{"model": "image captioner", "dataset": "larger renderings of crowded toy scenes", "train_examples": 45211, "image_size": 96, "crop_scale_min": 0.8, "horizontal_flip": false, "cutout": 0.4, "tokenizer": "word", "vocab_size": 62, "encoder_arch": "vit", "encoder_norm": "layernorm", "encoder_norm_position": "pre", "encoder_activation": "gelu", "encoder_mlp_ratio": 2, "encoder_head_dim": 64, "encoder_fused_qkv": false, "encoder_bias": "all", "encoder_qk_norm": false, "encoder_parallel_block": false, "encoder_inner_norm": false, "encoder_moe": "top_k", "encoder_drop_path": 0.05, "encoder_num_experts": 16, "encoder_moe_every": 2, "encoder_expert_mlp_ratio": 0.25, "encoder_experts_per_token": 2, "encoder_shared_expert": false, "encoder_patch_size": [8, 8], "encoder_conv_stem": true, "encoder_layers": 10, "encoder_width": 192, "encoder_positions": "sincos", "fusion": "cross_attention", "decoder_width": 192, "decoder_layers": 6, "decoder_norm": "layernorm", "decoder_norm_position": "sandwich", "decoder_activation": "gelu", "decoder_mlp_ratio": 4, "decoder_head_dim": 16, "decoder_fused_qkv": false, "decoder_bias": "all", "decoder_qk_norm": false, "decoder_parallel_block": false, "decoder_inner_norm": false, "decoder_positions": "rope", "decoder_cross_attention_every": 1, "decoder_tie_embeddings": true, "residual_init": "zero_last", "optimizer": "normuon", "muon_scale": "original", "learning_rate": 0.01, "momentum": 0.95, "nesterov": true, "orthogonalizer": "newton_schulz_5", "adamw_lr_other_params": 0.0023, "max_grad_norm": 1.0, "max_steps": 7900, "batch_size": 256, "epochs": 44.7, "lr_schedule": "wsd", "decay_fraction": 0.4, "final_lr_fraction": 0, "warmup_steps": 790, "weight_decay": 0.09, "adamw_weight_decay_other_params": 0.05}
Rows from block 3 of the image encoder of a small image captioner, named by matrix and row number. Rows with one number within an expert belong to one neuron, the router's apart. Each number is 128 + 24 x the weight over its row's rms, rounded and kept within 0 to 255. All counts start at 0. Numbers have three digits each.
Before each expert's rows are labels from the 100 images, of 14848, where the router gives the expert most weight on average: "strongest on" is what is common among them; "patch colour" is the nearest of a few named colours to the mean colour under the peak. Only what is clearly more common there than usual is listed. The data: larger renderings of crowded toy scenes.
# router: router (encoder.blocks.3.mlp.router.weight, 16x192, trained with AdamW), inputs 96-191
# up: expert up (encoder.blocks.3.mlp.up, 16x48x192), inputs 96-191
# down: expert down (encoder.blocks.3.mlp.down, 16x192x48, transposed), outputs 96-191

# expert 2
strongest on: count: two; light from behind the scene
patch colour: grey
router.2:173142143122124121142167137132137149092147146132179122110113167125104080096112117156097095126171188099121116136150131110150140074143168129167173111083087137153165129134112117193089125151140131166137141130094130166085147150121168135142127138152160062129117156112134101156156106092185122158
up.16:120109124128130141106123158131096173093100090136137174140103151134147121104191128132119138124108119153116110154113116186134139182131139120121149124167115126129124129128134135111142138128071089157162111118106126138138119106132103177122101151138114092116115137191109090143082139130087106113
down.16:163142150143157138122156124110138099106085107191127105116108089117110109152137100145168108105123157123082113117145143120151102113101147117114147145089131121128138171113114169077104128134174119097131126145150119095123147109135123112179127145141114141100139116139179165119115154099142122125
up.17:129135116127132152133119124105126176123109142209128143141153106147179137170187107098100178156142120123083102134100114163124123183105120141125101119147129125117116128143130132130144125111119177132187126115110152118154137100168138146147080119109103075151105179148124097100161132151091117137
down.17:110089121123138135156124128161120113125155109141114172106103162136134125110150094104124122136059170106140132134159111146110153072147111110143088139149099178134146154133136090127111116106120145152111100128151111112105118134168156097118161092122104100125175132150121139101126087120163121074
up.18:099111126129130123138122117134111115105144125075112153120165103148139152081137139134165175145087107098122165117144135161109157178162098114115130119146144125123125116122132101101104123123083144077165130139083147138137134131187124179150106138114104103143121119133120127098120150146121166188
down.18:123126112120128090164150114113086089149150148166093143138142130126151095091100053109135155110118134174124173115148165077098145144134128118130137150134127162136127140133159106168105150134130153102167108139112068094120146158176110129111090163108098094166137174132122140152079091127153148095
up.19:115160121122124104108156120157159177144137133163136106133133154141171183152115103150122106134135140109152109124133122133135123133138155153101099135153144132112121145134126144142128115096103092129179139122164087117117149105132171130125151151077149099147101169123096155114192147138110101087
down.19:137090151112103121134116108127114119144131137082094159128129115171116152162128106119116137123123107154136132151161142146091108130108086097141120098104113121084121079065103102136152109135109140161118160135163135113137071121122115151149186104131099109146161143117135140150131108174136145078
up.20:125148130130136141129133147114090136102122089101158137120131139089161108103126090122153209127101122115124113132053111135123140162172118145107144130107119126134134168142135124138103118127142117176126124115106149088133158120129140147117110103141100090101120170102127177136160111097082086112
down.20:139127114131118111128081147121112111097111146124189122121154126178099086129154154161149106150130154154136164140104113125130094110133137136176102111108136147139137120134129093121121163110085116079126141207159100123140147117130164108102168168121153118135127125163118086150129112127126142146
up.21:125108137127129105118133152140097196122134133159117141095141126123147114107124131128108099162145111093096126141147126170102100159124107102123102120118126137134133150126126112154145161112108143183154119130133167107133170067102132142135104116161099087109099167156103158127162108150158105128
down.21:084149138146099131151121134135134149136105100150114156160119169161086122073151133141166141129121139178113121159122130136153121108124107121104096123143131153133135123153189138151142101121132094087129101142116091113146085112163125122149128127131117142143117149178155121103132099147124105117
up.22:123135120121125128153119147157144152141122156123104142153106125156141129166142095122168128082126127091109121136126141129074102086124119171172108120142152131124122135135132124148098127105130133112117139076135121162132112109169127121134151122144116129141128152118112131068195107124128115140
down.22:157126159093109149114134120172173162083100136097119157129135131107151132115155136127144155157146115174117132124162117132107110134173137115132154096124115116131130135147112138137160099154139122113150111088132150145120089082136130149114124146163193158151094132162135134093095105104115144106
up.23:142114122124132126145133142115112145137103150144117141074180130147148130121134140168117155136112134077122128171091129133108145129139142119142093146120125128124120162131129113175151112112141149069163162122126106109124146082158131135144099139143128124172117163103115077126147103097123114079
down.23:142114129139129138148144120154161160133162145152141101097177134139128142076151078157151134148124108152128117106121118154086138133149168127115129155172125103147122146125131173104143116127121110151099140142099132078123187119135107120146139131122127139143131140134132115122100074149152089121
up.24:094088124129130147136118146154131125158151120144136146122153138117173111138120166135146147139089109132079142151086140131148129188134130155109153144137119120119123118130137127115111087125105094142142130143111145164090118142171080126129106185124133111135091134147111151169153106155153112158
down.24:148147144117140155116142127132122147095139111137129145155136168131150093136140119172109132078114138101141121109154106129090093110107146133088157158112108102111106179195144113140136134118150124119151151118146104132221115129122154125149106128103112082099135112079157168140119147165114103120
up.25:115117127133133135147141115168129115148120104115138150107113133123156117184119147159125111110101108100168150116114122157143146136160147189116133132136122116134119125133133116139151093113135129131135124149146147102113134106120134107106179113102115124092139092148098141146123105094161152130
down.25:135137126135113103142148143114118103099117089157104134121082113155092153172156125166135110124138128132134151137127166152102150187125137144157155129150130096091077163095119135101132097139136119105154138142109157159126134120128148136141121170114095119163101131110114156145152144122146119127
up.26:129154137134135128103121093120089154120112128125111147107077119049129132119162117122147112117124104139092121078151130100150116078146123097163141149162147141159149163166132103149144094113106150138133147118111157119141118086140085135098140120149133159166090147125140108094119100109046154089
down.26:159140155124101123157123130156122132160143142099146130129136157106138145136121095106128098132136134088119119113120112125123101151143096091086111131104080157165176157130117128101140102106116154151141093130161122146117113131120127117108129080100145149138127087153138097094128138137126100107
up.27:109130134125127111117105160098127140146106140082136128136166112099147141126132128158145145142132124151111076072155105079118124155170127105116106113125146134140128151132129104127108169103145148172130139119107130108160143086165128116099122156140123105161119121112111164099153131109091152100
down.27:092110143106119118119140150159071113144117144118151191112086117145132154142106113080154095175131121113098126119115149166110111098076143139147128153092137107138151128128138128115113162175132147164175127140098090106146122142157117145131105122129122136123153128108112165170150153139151112126
up.28:126131137129126113159159139115182116143135129123123152163123132141129140151143127146142157092111141113127105087108099130119122126147135132158131095121147130129130152119128096091103147106073149132110114126144107088148122071121107111136126171115111127099145135159161125111142138100134099147
down.28:163116090100121105106133177122155131088129097059117186104166159107160133111133138149163128144132150057120137170141120156105146141138138130138102130136119117103122128104126147156095142114110122106135154144120199141096137129079098149152123080126152103078157151132141125116115081135139141127
up.29:137154119133136142147124140169101125149127115109085158139112147130089121150149132109105120131145093105119146099159123127119142116138191156125127111148128119125125136155134116117165179122096122091139111118159169095115082148134184103149116117121084113113097147126096168116136096118166180140
down.29:098155178138125136140186124095142157122130117121108114152129118095159125148108152161099136148106160129108106106140131136151097125143137108128153134135111109118119133117121120117137122137158161148121107089127213132126123188138082176109104124121088133136108150144104159151136124123123094110
up.30:115119124128130127133130140121116104157129122139148126106125125161089135126169131146132156124127124111096103105059143138124093137162168106176073124141147133132132136129130105142114136156061136119111087146120097090142127131135106138183092111107099129144137178145102138114132087161079122121
down.30:127148162148108147106110108127134159129122141090098135079090111180150148126062151157071079127152142150112127141094178145141132111117153133082150130162096126170121147119115098146131112125127118154152158124113121125119129073139145152088162170142108117077172169151154119121128137129131122124

# expert 15
strongest on: light from behind the scene; count: six
patch colour: black
router.15:117117134146143110149124119152166174146132112160106148125093120158124119150117119146164141085113110133095098146107100140113133183159144137133118139159147129086112163150118147125113147138086114136108103121088095127125150082142112115117105142114162141088120096156117120137108139153112085113
up.24:121132124124126144095129118137095144102127145111121150118128092123110144142165126173143123134140170111147152156181120094135119113115163142100151132149122138122130098103125161097168110114142160123116167135112130206154128116129124152172078147140130126182101082144179090086141108136119100139
down.24:175135118126131101148137158139100131104109126124164183153140130123114087081107099188087146131116160114134139141116186130106113118088080106126158130075104145128108088140131133141122115117130164088144135127169131119147120127126166129160106126132144136143093156123151122104140138139116156095
up.25:105118116131135120092100190135148082088134122120111141096114132104132127164117139182150125110112146118126161165127160093157117134124179170170159118164130116133124116116130120132172097136143105121144152164117100117108092156131101127112133125164125137100131105129175120154099166147135166087
down.25:115154135168119091117130085119149107104124115139124114150156100113134116137141160139133125131176134148129101141121127125110099105166154103156127158166133111137090123092173174139092141148173148111126087116107155143092135106100155082144131116141109140086121126139071119141158143175124113116
up.26:134143125124126127110104127162130074114129138067138106173174159146140078130081126131126109134098159175115124162146136104167132138124112132139143109114118124128126131115130141131117117120112110130135080145135152139135054142162111167112100108106126154162125091111077083148118129103145178140
down.26:092118100139119158137132141145118098150184148180140109102178145107130101120105145151134110169172142130097100115170135133153140131091138114146151134112118132142144119140115147139067130127123128118109093117137104156140126182151093159101145102151121140159102097132123100120140145165122145128
up.27:121147134127129123098147100139132111104116162155131133117120139148110089159121122074101106126139147145104083088124113102136113120147155075145113109150143133135128121147129132127102156116104112130183087148139129089137140092116113074159178093161134114134138157160134171081073172130104122102
down.27:096086153099119136129140150094154178153099115149179127099124139148129155146081101122084116129121119143142104140107144158081132128107107141113161105130107134121156144113114113127120122141106121107148141116134163177095092142145135138127104117125119095072146155108155145129151134090133134152
up.28:138157133129127114172146142127105186144141120119131128120112080165137185131095151108109125164111113149095136099086124139123119117110112108146105124108137128134129164151126115111124150087116116099130131109142126104149146124109099164158151128118138124114063133172144121164194137178114145122
down.28:156114147137116125141140119120140150119151140174140099142087127113132129126118175112097127117128098138124162153148164144119113119122143118140153099106118072151142144163112106104130130096135094152110110087101135140113115094135127125130106130117089123144157129117134131164138100096146158133
up.29:131131142129121115118132098115077143171128165130125111152111130090128093119111111177119133076133159141084149153101134144108087085113135128168104132130132135140133136101126098134115128136140115156080124126144149155109106161135089140114116111126135166133127115143093140122147136184071165123
down.29:130147162145109119122167110124148104121122127130136141134116156130124152084171097099136146127101106139123121117104162133107102151124097164078159141147160120102127098145132120080125117099099122154139112126122115080109179140132141116115085101144064094117125164162144145151172121115148133107
up.30:168133130127130118119117121131125099121122129111111145162173122096135122154129139153140120142140150174107130104181159106123147131097110091122090118136131130138120138107132130100125108157102138141105181137149111119117111176101121124117189091129157122149122125132167120145141121099145170077
down.30:113132132100093127093121180135159072143109117142121094163101157102125122133112088131147068115160127145119145088118145079160153097083122161156142124141128132093159136143148133128127087119139141157126139159119140164159122115087071147131080107134161163135101116109127141141113130120147145101
up.31:120120113129127112164129174124106162159136114109116103089112115109174143127106101099166134146130104141090113131133146096136073209097109145116156152124139122119121116145123111140075096063136158144131178150131121135116156146119107165120097110156154170158129174122130072122140102088134145136
down.31:139138169141136111094111120107132143094160140154141093138143174124085112134095176158107132167109147121115154125150075114186127097163142148095149129119152102099156133107143126119079136164157115130092147137116142120090097097128125139156151144107080077138103164155138138113139096118128143132
up.32:103134138129130112132126103129147161125135114148117073156115153185099129107142101141147169108124152138140157150102133171101056107146099147143130126115126123136133152147128106140144154163157138103165100121112106083134107139111180094134135119110089152127092138083059126133176108109150093118
down.32:121151117110125145164161144143104091181136099124098175162136139110155080131150114137110131191088162132144134112162163128087107141127118113138103124120110137115159119108143153143138157116132121153119071141144137110136136184119110123111113115127111084137106113120116122094130132132142138086
up.33:125131135125126136134111103110158145140120118136119120158120127081116135133098112139153080110117112121128130089107143169114114122137105121104138123160116119117129155125128179103109150120121087134113114103117124154146101157110102135153135129106168155103122148104108138157121117178117139133
down.33:174073121141107126121166136107118155136090162125131146100122147127113176085140143096119115092123169157129106205125137138083147135115137160129107141103157124130101140118132110064136160132112158115097105119125151087075157115096125137173086149164166088179160143145124163138143094081162119091
up.34:141129122131129132101104088163177135098136161141087118151102118133066107184171102049134154164113144135092148127116128138120132093160133149150113136150132134126130137133136161151113139107162138123131111106149116120117095135141129100116142115119094126148141131115106133079117123136112144125
down.34:142145150098093123142142133099100106140114179136186102150124184129157113105131165118100145085149163111108139038102093100133123101107112087117134159134091164135140144151104129117183183133113090140131166106122067102119149138150143114140135142125129119167132121102108150086101100106139087136
up.35:099108135136134146148121120124144104148129129113123190104145092113110144078106164132131116143108124111171093146191166134142185120144100127110132142104110125131127134124134145104108132145103185133085138145157166140130131102094097115116095079129142166106087140157125122111105106095130114154
down.35:095127175148108152123132153123125163065098093135101144195127157182084079138116088097138161112135091121110159139135120090135099141135121151125122139128116146126113090103160135153090150112131134107123131156157125095146116156132124138127105153131115122172149119083138152112102108110142144123
up.36:147130129132127117152132148138126117149128120116132166103115106078124116157133158197096161110144146139133121077150097104136103118130117103135098131108132127127130123132127133136133071114128157098133099133136157132166121105150139144157075106160175150127125097135085141136197092133119124118
down.36:116144155117113117142111088138137152107137156098089138098148114126100061147101098132126120080144169164134138079161134110127147148167133126158137146106137152128153146142122138125120167141081141120096108118093110128163118158139102117133169109117141139121141127108138147097116105152164129133
up.37:115131133126128135116110129145135102115136170102108107126111113109126133174126100176157126143117113095135139112125133080119114147107118124129150132098145129122134101132125152095126116134140133102157132143150107147103148105075130152176119165092141141173123133098124099106134156145163168171
down.37:116117104152109139137154121148128107151159112165119126109078188121121116103157158162063135160118125136118098128121117103110117178182145149111112109150142144094155110119159140081149112137126165145137102099124137105115120157127100121169160135138101130132106108139126129126115089119139123119
up.38:135130130128130101150161102142092119139125105110138174143156144158127157133136160148104180123137106123133143107147073123131094114134147080135118135152149129133117127126123129108144098120123115124155180112139135102084086142100144099163134126139136097109114124159084128145130126112117086124
down.38:118126128100115130076067153099117112121087117096111077155108118114140114118103097149117092119125129120146146138135152180120128102109112135082135132181122135132137163158132114129137136138113124137094164117192151104154134112121165148132097135174139165108148135140155147144097107136135120094

# expert 3
strongest on: light from the right
patch colour: black
router.3:103102103132130134109103152152144090139088080163131136089116099137175170182161130109134098094124139127123098134116080110139117174117139092117142087137136122119103154124130083094159129164107114154138090145147171066152134103116107149114103160139120169107127113167116117164094146106134136115
up.8:140152128124126162107128112089086146122139136109155143129189170091098120041143157148111144137137166141150143152116121189164135103140082125118145145129126125140134113115127123112136118145121145152129119098133093145133084116133168094136122145144079095139127124135100159097120109155146177134
down.8:136142146127140174134111157083124154081104100115150118178128141106110122099164120124093123173126156159149157128136107130115121064165131118105141144123151132123126107098129148107121159112140158151088154125143143132106134139143175071131155107131112124174149136133180146146149121172117128125
up.9:070118112131131124113121092139124103143139121152129127163099095141115133141151150157106145114117137132107151103139125121170105126146174121125143155106120116131131143121135118132119155129120122070162089124133117088141151137082102136115130148163098126106125104176131141107096140112130119128
down.9:132134128123067077167152077121178154135103129122129142115158141133169107117111130114120104120139142139112107116074123163112104147117093178134144124093139138123123163141112132152097136145092076098142104096146118114122113159144148131148118140076118127112138171107103144156118138121135161142
up.10:093155146132124123093126086120126126139133178128135152129158150128068150159158156101145110105126162111116116132125130130131118131092160120075128088084141151135137109127124079139119111152125137127146178109131151144099153125122122138104078109130121141162145133147094091077103107137162172101
down.10:081132093101103127149136153104174149168140143106136131086090140169117165135164128120084139102122141138138108116126138129113104122143094146140146153087132124102105132146105084126123112099131116126123124160117139111154130092158138130057099147107130110140172139109130146096151129168103085106
up.11:125128126134132158137137151090092146120134140146146118118157157112107141096114141123077147168133147141151177125161082188148133133158157096124165138118110130127125094114123154117091112134089090146123155150113148162126094176128144111136123139136076101150122182129139127094157094081119158124
down.11:153146133146135151109083114145117171105133116109147133159143142102121130125136142134109166165126127144156141144130103155169145094148173147118116134128145143122175146095129172103132141095109126154116150121166152140106109179165139128146167084127091107148149150148116147093138080137136158155
up.12:148147118121123102142129164165119105165192138118158117127187137152132104132125103174136125106123145136127118138117099120117158135112106171121099119107126133105128108112121114151157094113117156115119131097138119146131174153118110140110140139151135140163144151147146106102119143168140132151
down.12:095129132160125154153147104155172144121114137156091132147122141118112116121155164103159118136123124106111157117102071140168166168129149144094095132142161147136125130134150129121081120149124103097174110119096121082118135116132097132093087137088132137120093078140150067136112097099086108123
up.13:122116127130134123114147095132115118159144094124158156148136109106148124164122086126147116090167125125150075114147120081108128145149064118168151106138132115126127133139129161152102087156142101125130148139166123107110120121117128124165134142149132089116117131155122087197156164145107076126
down.13:139112150147119103109124129126132151076100150133121108178172125122121132132119122147140114178101138144084142128124162147119155094156135149089093186165149124162134091071150139130119152131156125105103137109134120137140136147121106092132159145146124130166112124080102156100115104101108123095
up.14:107137123121126111112133133146147110115118136105105143130100143133127140127096097166160104170108138094127123152116112114140139137117131114090123149169138133108138126118129128154083166126132103116134111108124123134153136119133151129156112149093125156176122113128090098100078129180135184130
down.14:156125112110164189132120122139133105102173121124112132138122156174130128128130137104119118065151149126137128144145105131132112182166114116105115139107137119156178081115129157124140124167101182145161103119100128130115176131127130112084185083119135123136103102111091106107134138118132126107
up.15:121137125126134154156121117145141115112158102171102135124140131097132162175126133119172133121116090128162143112094095101123151090126104135108138116156100118119118114116133148153147147100119125144167120128124114142123089143123121142086131135094104152142092129202098113164154126110147127139
down.15:153160108121157157117120114147126123111140145116124106079100101119116162101122167151143100121112135155124088168135147136122120127096143151124148111177143115188162158187171135172118137148099080082170138148129107127103154111109132120125126133132155111136168123179129150086151103110166095162
up.16:121135132128124109107130137116115099142102167115110180104109157064147127202100149100163129130127141111168146152129117113071118123137163112127118131117144134124125139104124117128116098103119122148147127190154202175110097101156134160136111109143139126125124134141068128138125112176104126133
down.16:110138145110133152145132154128135107120175127081127140153117117157130168132104113124126166105145100115136135126195131113103159139136075144119160139105159106117140129102145106087141131117175087130124141124158115152150138121079137091137125138126142166141143134095111152133120121112112073123
up.17:132125112120122138128123120146071089129134106103108111100116126135104132130164147065118135117163126131151102112132112101131137153084134100106116141146144135104127115113125116138105159122108157143159108104141172130140117093179158151153125132147130139183177137133097157066086166157203159135
down.17:106145123130181092128116121076124149119104138138109148104142125180163153114125128121108124119136127105125088144112146132065075135128120137115084138123135099118077159148151102107132140139111140115101144132114106108143131120092131181117143117154146100104144097147144114163151108118075127129
up.18:105085104115124118134141132166157144172158126113112151167136164111168116166127126135107133140136125154125153087164123099112147158149128129128121120124119111095096066086118135088124112138178128126102131139146132132160136111160083164140122117142134142142101147079155138144105138183057116140
down.18:095120210150084066132134127161135125099146168135144155128153095149130127124147076158142142111185155135142143125105114160142146199131126108146100103060162154158123115060076120104117151124128111111111104117160104119145132104119095126156135120113085142124106150117123137100160127182122166135
up.19:141155124127124121157134106148121184109108162130143103118168125114094129127109119106152118093110127132135110090146123137164136124080062159118138123115133126137119125132125110111125121175090161144084093097145150135102117153085109126142147113141152181144130122123137107192089173099122138107
down.19:124135127143166138142097200172091099128111110139124154132113151129153111115104144111137129091067136164098177118134087145104101154164115102121155144135146118109130147167119117102129114104114091151137104103122165153134157134085107128133149108091147109138129155135129091139106163096102134099
up.20:134106132131125126087108160112155092114108131117129112169142134164167148101120182162126108168122149179138133129180117099115141139129131156150138141113106124156131119132129138119146051108099144108122119134118157116144113154120142135120150139125129131114106086127154101155145116134140135073
down.20:089188094168117090098135116155129128111132119160108125133099150129111111134086123132146079109136131141148094101141145091116132129136147156157141143158147139141111109122124121128094126121163137130130113135097089162134177149095103098106107158127098141091098162127102116135165130129160081130
up.21:190129124131127137167142138133119098107134131085128126099153179094103155151135113200095109135119147141153098092120045098148124107118130127079122114120126122114130128121125133111133107156101137130117108094141160106111088082138151120171105154127161146130157131125147154118175123119150157131
down.21:062153138139188105150083124116127097131156145119116116107106134164136129178122157106117147096127153106103168143129102114128126132146135107153127136133131141129133124150128119104130127088082172149155115153121153136138142166144113117091132117108124161100086097149086123110106125127109130122
up.22:122125119129132157160157143137125106130127135113152139115089132165130127158164141138101135126106119125161114153088096118129128128113103067111142107123119123115131145128129140096125098153143165122160127171165175136136133111149122106072090180158148134175083096143120088109161104126119107158
down.22:153123141150143108154143109125138159114099140097122154141144152136122100147141087131130122114132142162094110084123152148096129123161109142099066136136158107152095094083141127132150169129146120136118123107086121116106156109150114141126122111121113129150146124146146172115136151119118062125

# expert 12
strongest on: count: two
patch colour: black
router.12:098142110128134125102137110116098104114078170112114142126124117105153153164139128127152157131130174115139121108127164119129163152126150124113166131141125139147113133162152075121134114121143135125118115135153134099135119093151142124137137132135109093143102177129136148119120124110130134085
up.0:109112125130130135130133125116158102123120128112106137082161112123118127110105108117121095112124112134140135152144132111109134135119151120102143148125119119121124144117131123144084145144111170116125114128116140105110141116045165149113162138118150192111150100164117126195136114166170228129
down.0:128133132110103058140095150150109121145083154123084130141123132121156163193184116094112112129132126155109102112152099130125109155155116157133083135111138158163130112108127164110146125125081124165082112166110150094115117157154093149101108105171131159144107109121110153139122118085083073140
up.1:090124127117118114077155099174093150123116161110125112131135109104158118136200141132168176147122125091167132110127164124130122149084145146065153140128139138121126092110124128131098132120124139113132191066127130162146126106112114165177150153143118135128129116122117131124149129133133154130
down.1:130127125168102107139102197101110177101112148157120102071117132089085135120111068130125149094126124109146102106162129131158124138113099115159145130091141144150123181132088136113153159109120170133133116147127157146113109114165127142109155138110129131122116127123120124124142137153135126116
up.2:115110125125129129150140145121133073148113141147146121130049123097104122147162132103124109081140090091146070109142148123140139131066134129139127149120114126138133150147130131132144113103114163108135102092141139144123121096178100196132133154106152115175146100120188130101087129147121122134
down.2:128173144116131129143105123154121124112152168148159115139118109131142143136075182144148109143136138060139170136119134100099157138107091130156142135155162141129139102113122111142102132142153111103142121122124152104101159156148154127182118128135110147150099122131113158100139145118136080172
up.3:104107120138143177128131110116135117149105146097118130114120113107122089159146108149122124110107145095095096123145083120125076152127131135120161103118102114129129149156141135161135192172161127093131157152123127113144108134127146117140129153120117140110146128133118129142113124127155152129
down.3:149130085157144137156150141116028123130129132114135107141118181122115149124115144150136136134139152135124158097094147125131149061107125163105172148130110100155111090147138151106136072092114126160097113114163147103096141155117125130138131122115125102122095135127113109091122130139145090153
up.4:155178143129128106100128104113109147141123148186161146064122100063139149113131119155120121109129133125052128103071135056120117097111138156146124085118157141149147136151126086162151100125136141131114144131100124148133150134107109109133084138118176134142140133122112113120156093094137139151
down.4:132163149113103134129108121143119147181097151150093107143138127156140106125116123112103084129166113124122175126130096080104139118122114140090134157144141115098150147131111143133099119135141127149154087114142110128137156148127131116112102110108124168141092142132131149109150097126143148101
up.5:114136126125127128111113105103135103140127112130132144096091121144152141169120141160127112118137128122143111154119110131136109064090131102159141140138122130140135099123129095136146143118113090128140126130137151103094108108113164128086132128158146131100162130134170136116129121134123202170
down.5:120146106131157088135151145128154152118151152137157143172117155117138103130214089153134124133142148152111156104116116109087143098175165132100141120102096140092163137095128144132152080114090108124111134158139165168138113124179114144117149148119106137140079121158161098100126143122124055098
up.6:111117130125126114155132137146139164136137112159104173109155118135129148095107105169135120096113091152081159100098120121106116145117130084133151137116153122119115129118124144119134137132144076131098182121110095117117159137101159159162104121094116130102100114135127145183157135182139118176
down.6:107142111116147154065100144124161113125081103129103145147140130093146097132110125136152134155152120114148098201134115142168115109135123127142138141125123153125070119087112122113146114144168134182131120139110113127141105130198084151131151141121115113132132110120098123112120153119091115151
up.7:125120110123134157141156140165102132150143114147125145138094164113144179137149146145118124116091066080130087128109120151112117105117130123085131141137100112102117116135132121154147118108099154133130183136109149161112096118122133146167128107159157131131150125140108124089200180112155108129
down.7:149138084170117129149152141147120135077066122121122115175105111153124097119120123170136112122167139111141113087140100143109091120099119080170132106145134113135088144145114134172127110127138115137124124110110131136156158087107130167132146180101122132100109162133158115147075119148152203139
up.8:104125135133128120077092122133083147115138128104130114177099132171145104086120128142113135136145139127121122162122139100177197171098112122130112125128119129140134127126132127119123099139131143128126132147094096103130134110120071123101136133139128119115149127103151135105145141116113127134
down.8:138110206162166133145156140121159135143161162131100110169145114154107178176135104117133145167083161124128110127153153135071118150151120134144116110107115092115143126123082112155167131124115133110100155127146118134122180162107106131100135103101159140154131112087142112131133125145125112122
up.9:123136125128132120114157106143141107109148181108128146129130088125122119102146114120138108103138103126114125140152113088100147173136191143137155151143157131126126121122131124168116125108103150149147173140101072113144176131092133181126131129120140094125104105163159119137130110125164138164
down.9:118126146061135139170135103159114141113089100130121106140144109124153173188156123099128118136127120105125104133110151135169111106145085117118101103159132121163124111136125126126128179124139084122120109127096176124145067110129122142136131089138135137171123143102125140143143126109106159132
up.10:113136116124126129144111088126145154130111149122092152139161196141127149139080180130141120146141148096158109139115176102096093163128118118118114143133137116122120131120128108151158094150073155104152132142142168128104113127155125127113115127133128150137153078152095111143144117126121141102
down.10:134072103080114094153157108110166122140109117074140091167146118138112121134171159121121111116124110124095111123090153126088151105110137133147126147096136175143128162130133136147152097131123168163116120142144122114113141144131098122094116131148118136169133125148136149122151113119180108143
up.11:165151124126124137147138160124194135118157136169152189180071143136128139124122123150083108154130161132110113137136141166110119148127132154142093093140154128131124117110129123116140116138109114141135154137127150162106120104138120112134108100151171134081119086112195145102136104103158175152
down.11:124099114122170125109118088120183108176149127097162121145123143111168132127159174150128116087123119162117148158166072106157163095159133136165126154133091124150149144083107115124178119123083152125110132152130102121082135142156149101128109134129112095139133124144100107106095120122143150122
up.12:136122139128128130120128132119162111156135104136135144097115129147098142079115170140162127127153076201149074165182125126123136159109098153134125113131140127118128129114124147090105083146107100154119159109145157093159161112091167151152130117121145122086129101116170114154113130138186131212
down.12:134155141123148122114162179136150105115121125131140145116124118144127130113180143153142151150152148142094080140117105126159125090156186182112123114079088128081133140085146157099127133144124142105106092179139129153118117147183088136113122151128147104142112108145140108123090155122114069117
up.13:120135133127129111106128125100128111122116087136151097069090143145159081089130109091134127095146160095104143127133161101143165132117121136134127136147152145146143144148129113132122139144147090066128103144075140153108148152128171127149048107129152125099140149129114115134103137112123102075
down.13:143101135169142158097091094116118131150172140129132115113174106128126111141109107116163103077142091143164154116155087107113138144099123128120117116145163138152165120158097178136131122109117144140148106131142122095141110177125133146113145136101120153123097086123112137127138125149162131096
up.14:169168129123122109105105115115117142127123139114099105133149103152097106163132129129129105134112159096140143150122161165129120117147154148121115121127161149135140152137129152128126148142080145146142128132111152183095079150122079102116171137116086104140137147118172114158129146128109129148
down.14:130144132134128096125163121196136151089137102074125096166160114144104123121128118114144151147108074182147126118101129139123107138165144131124145121148092135107148119123124099115157140140127112151134108138138103140153138120148123098131180094135081119122114102110128137114110094114114143120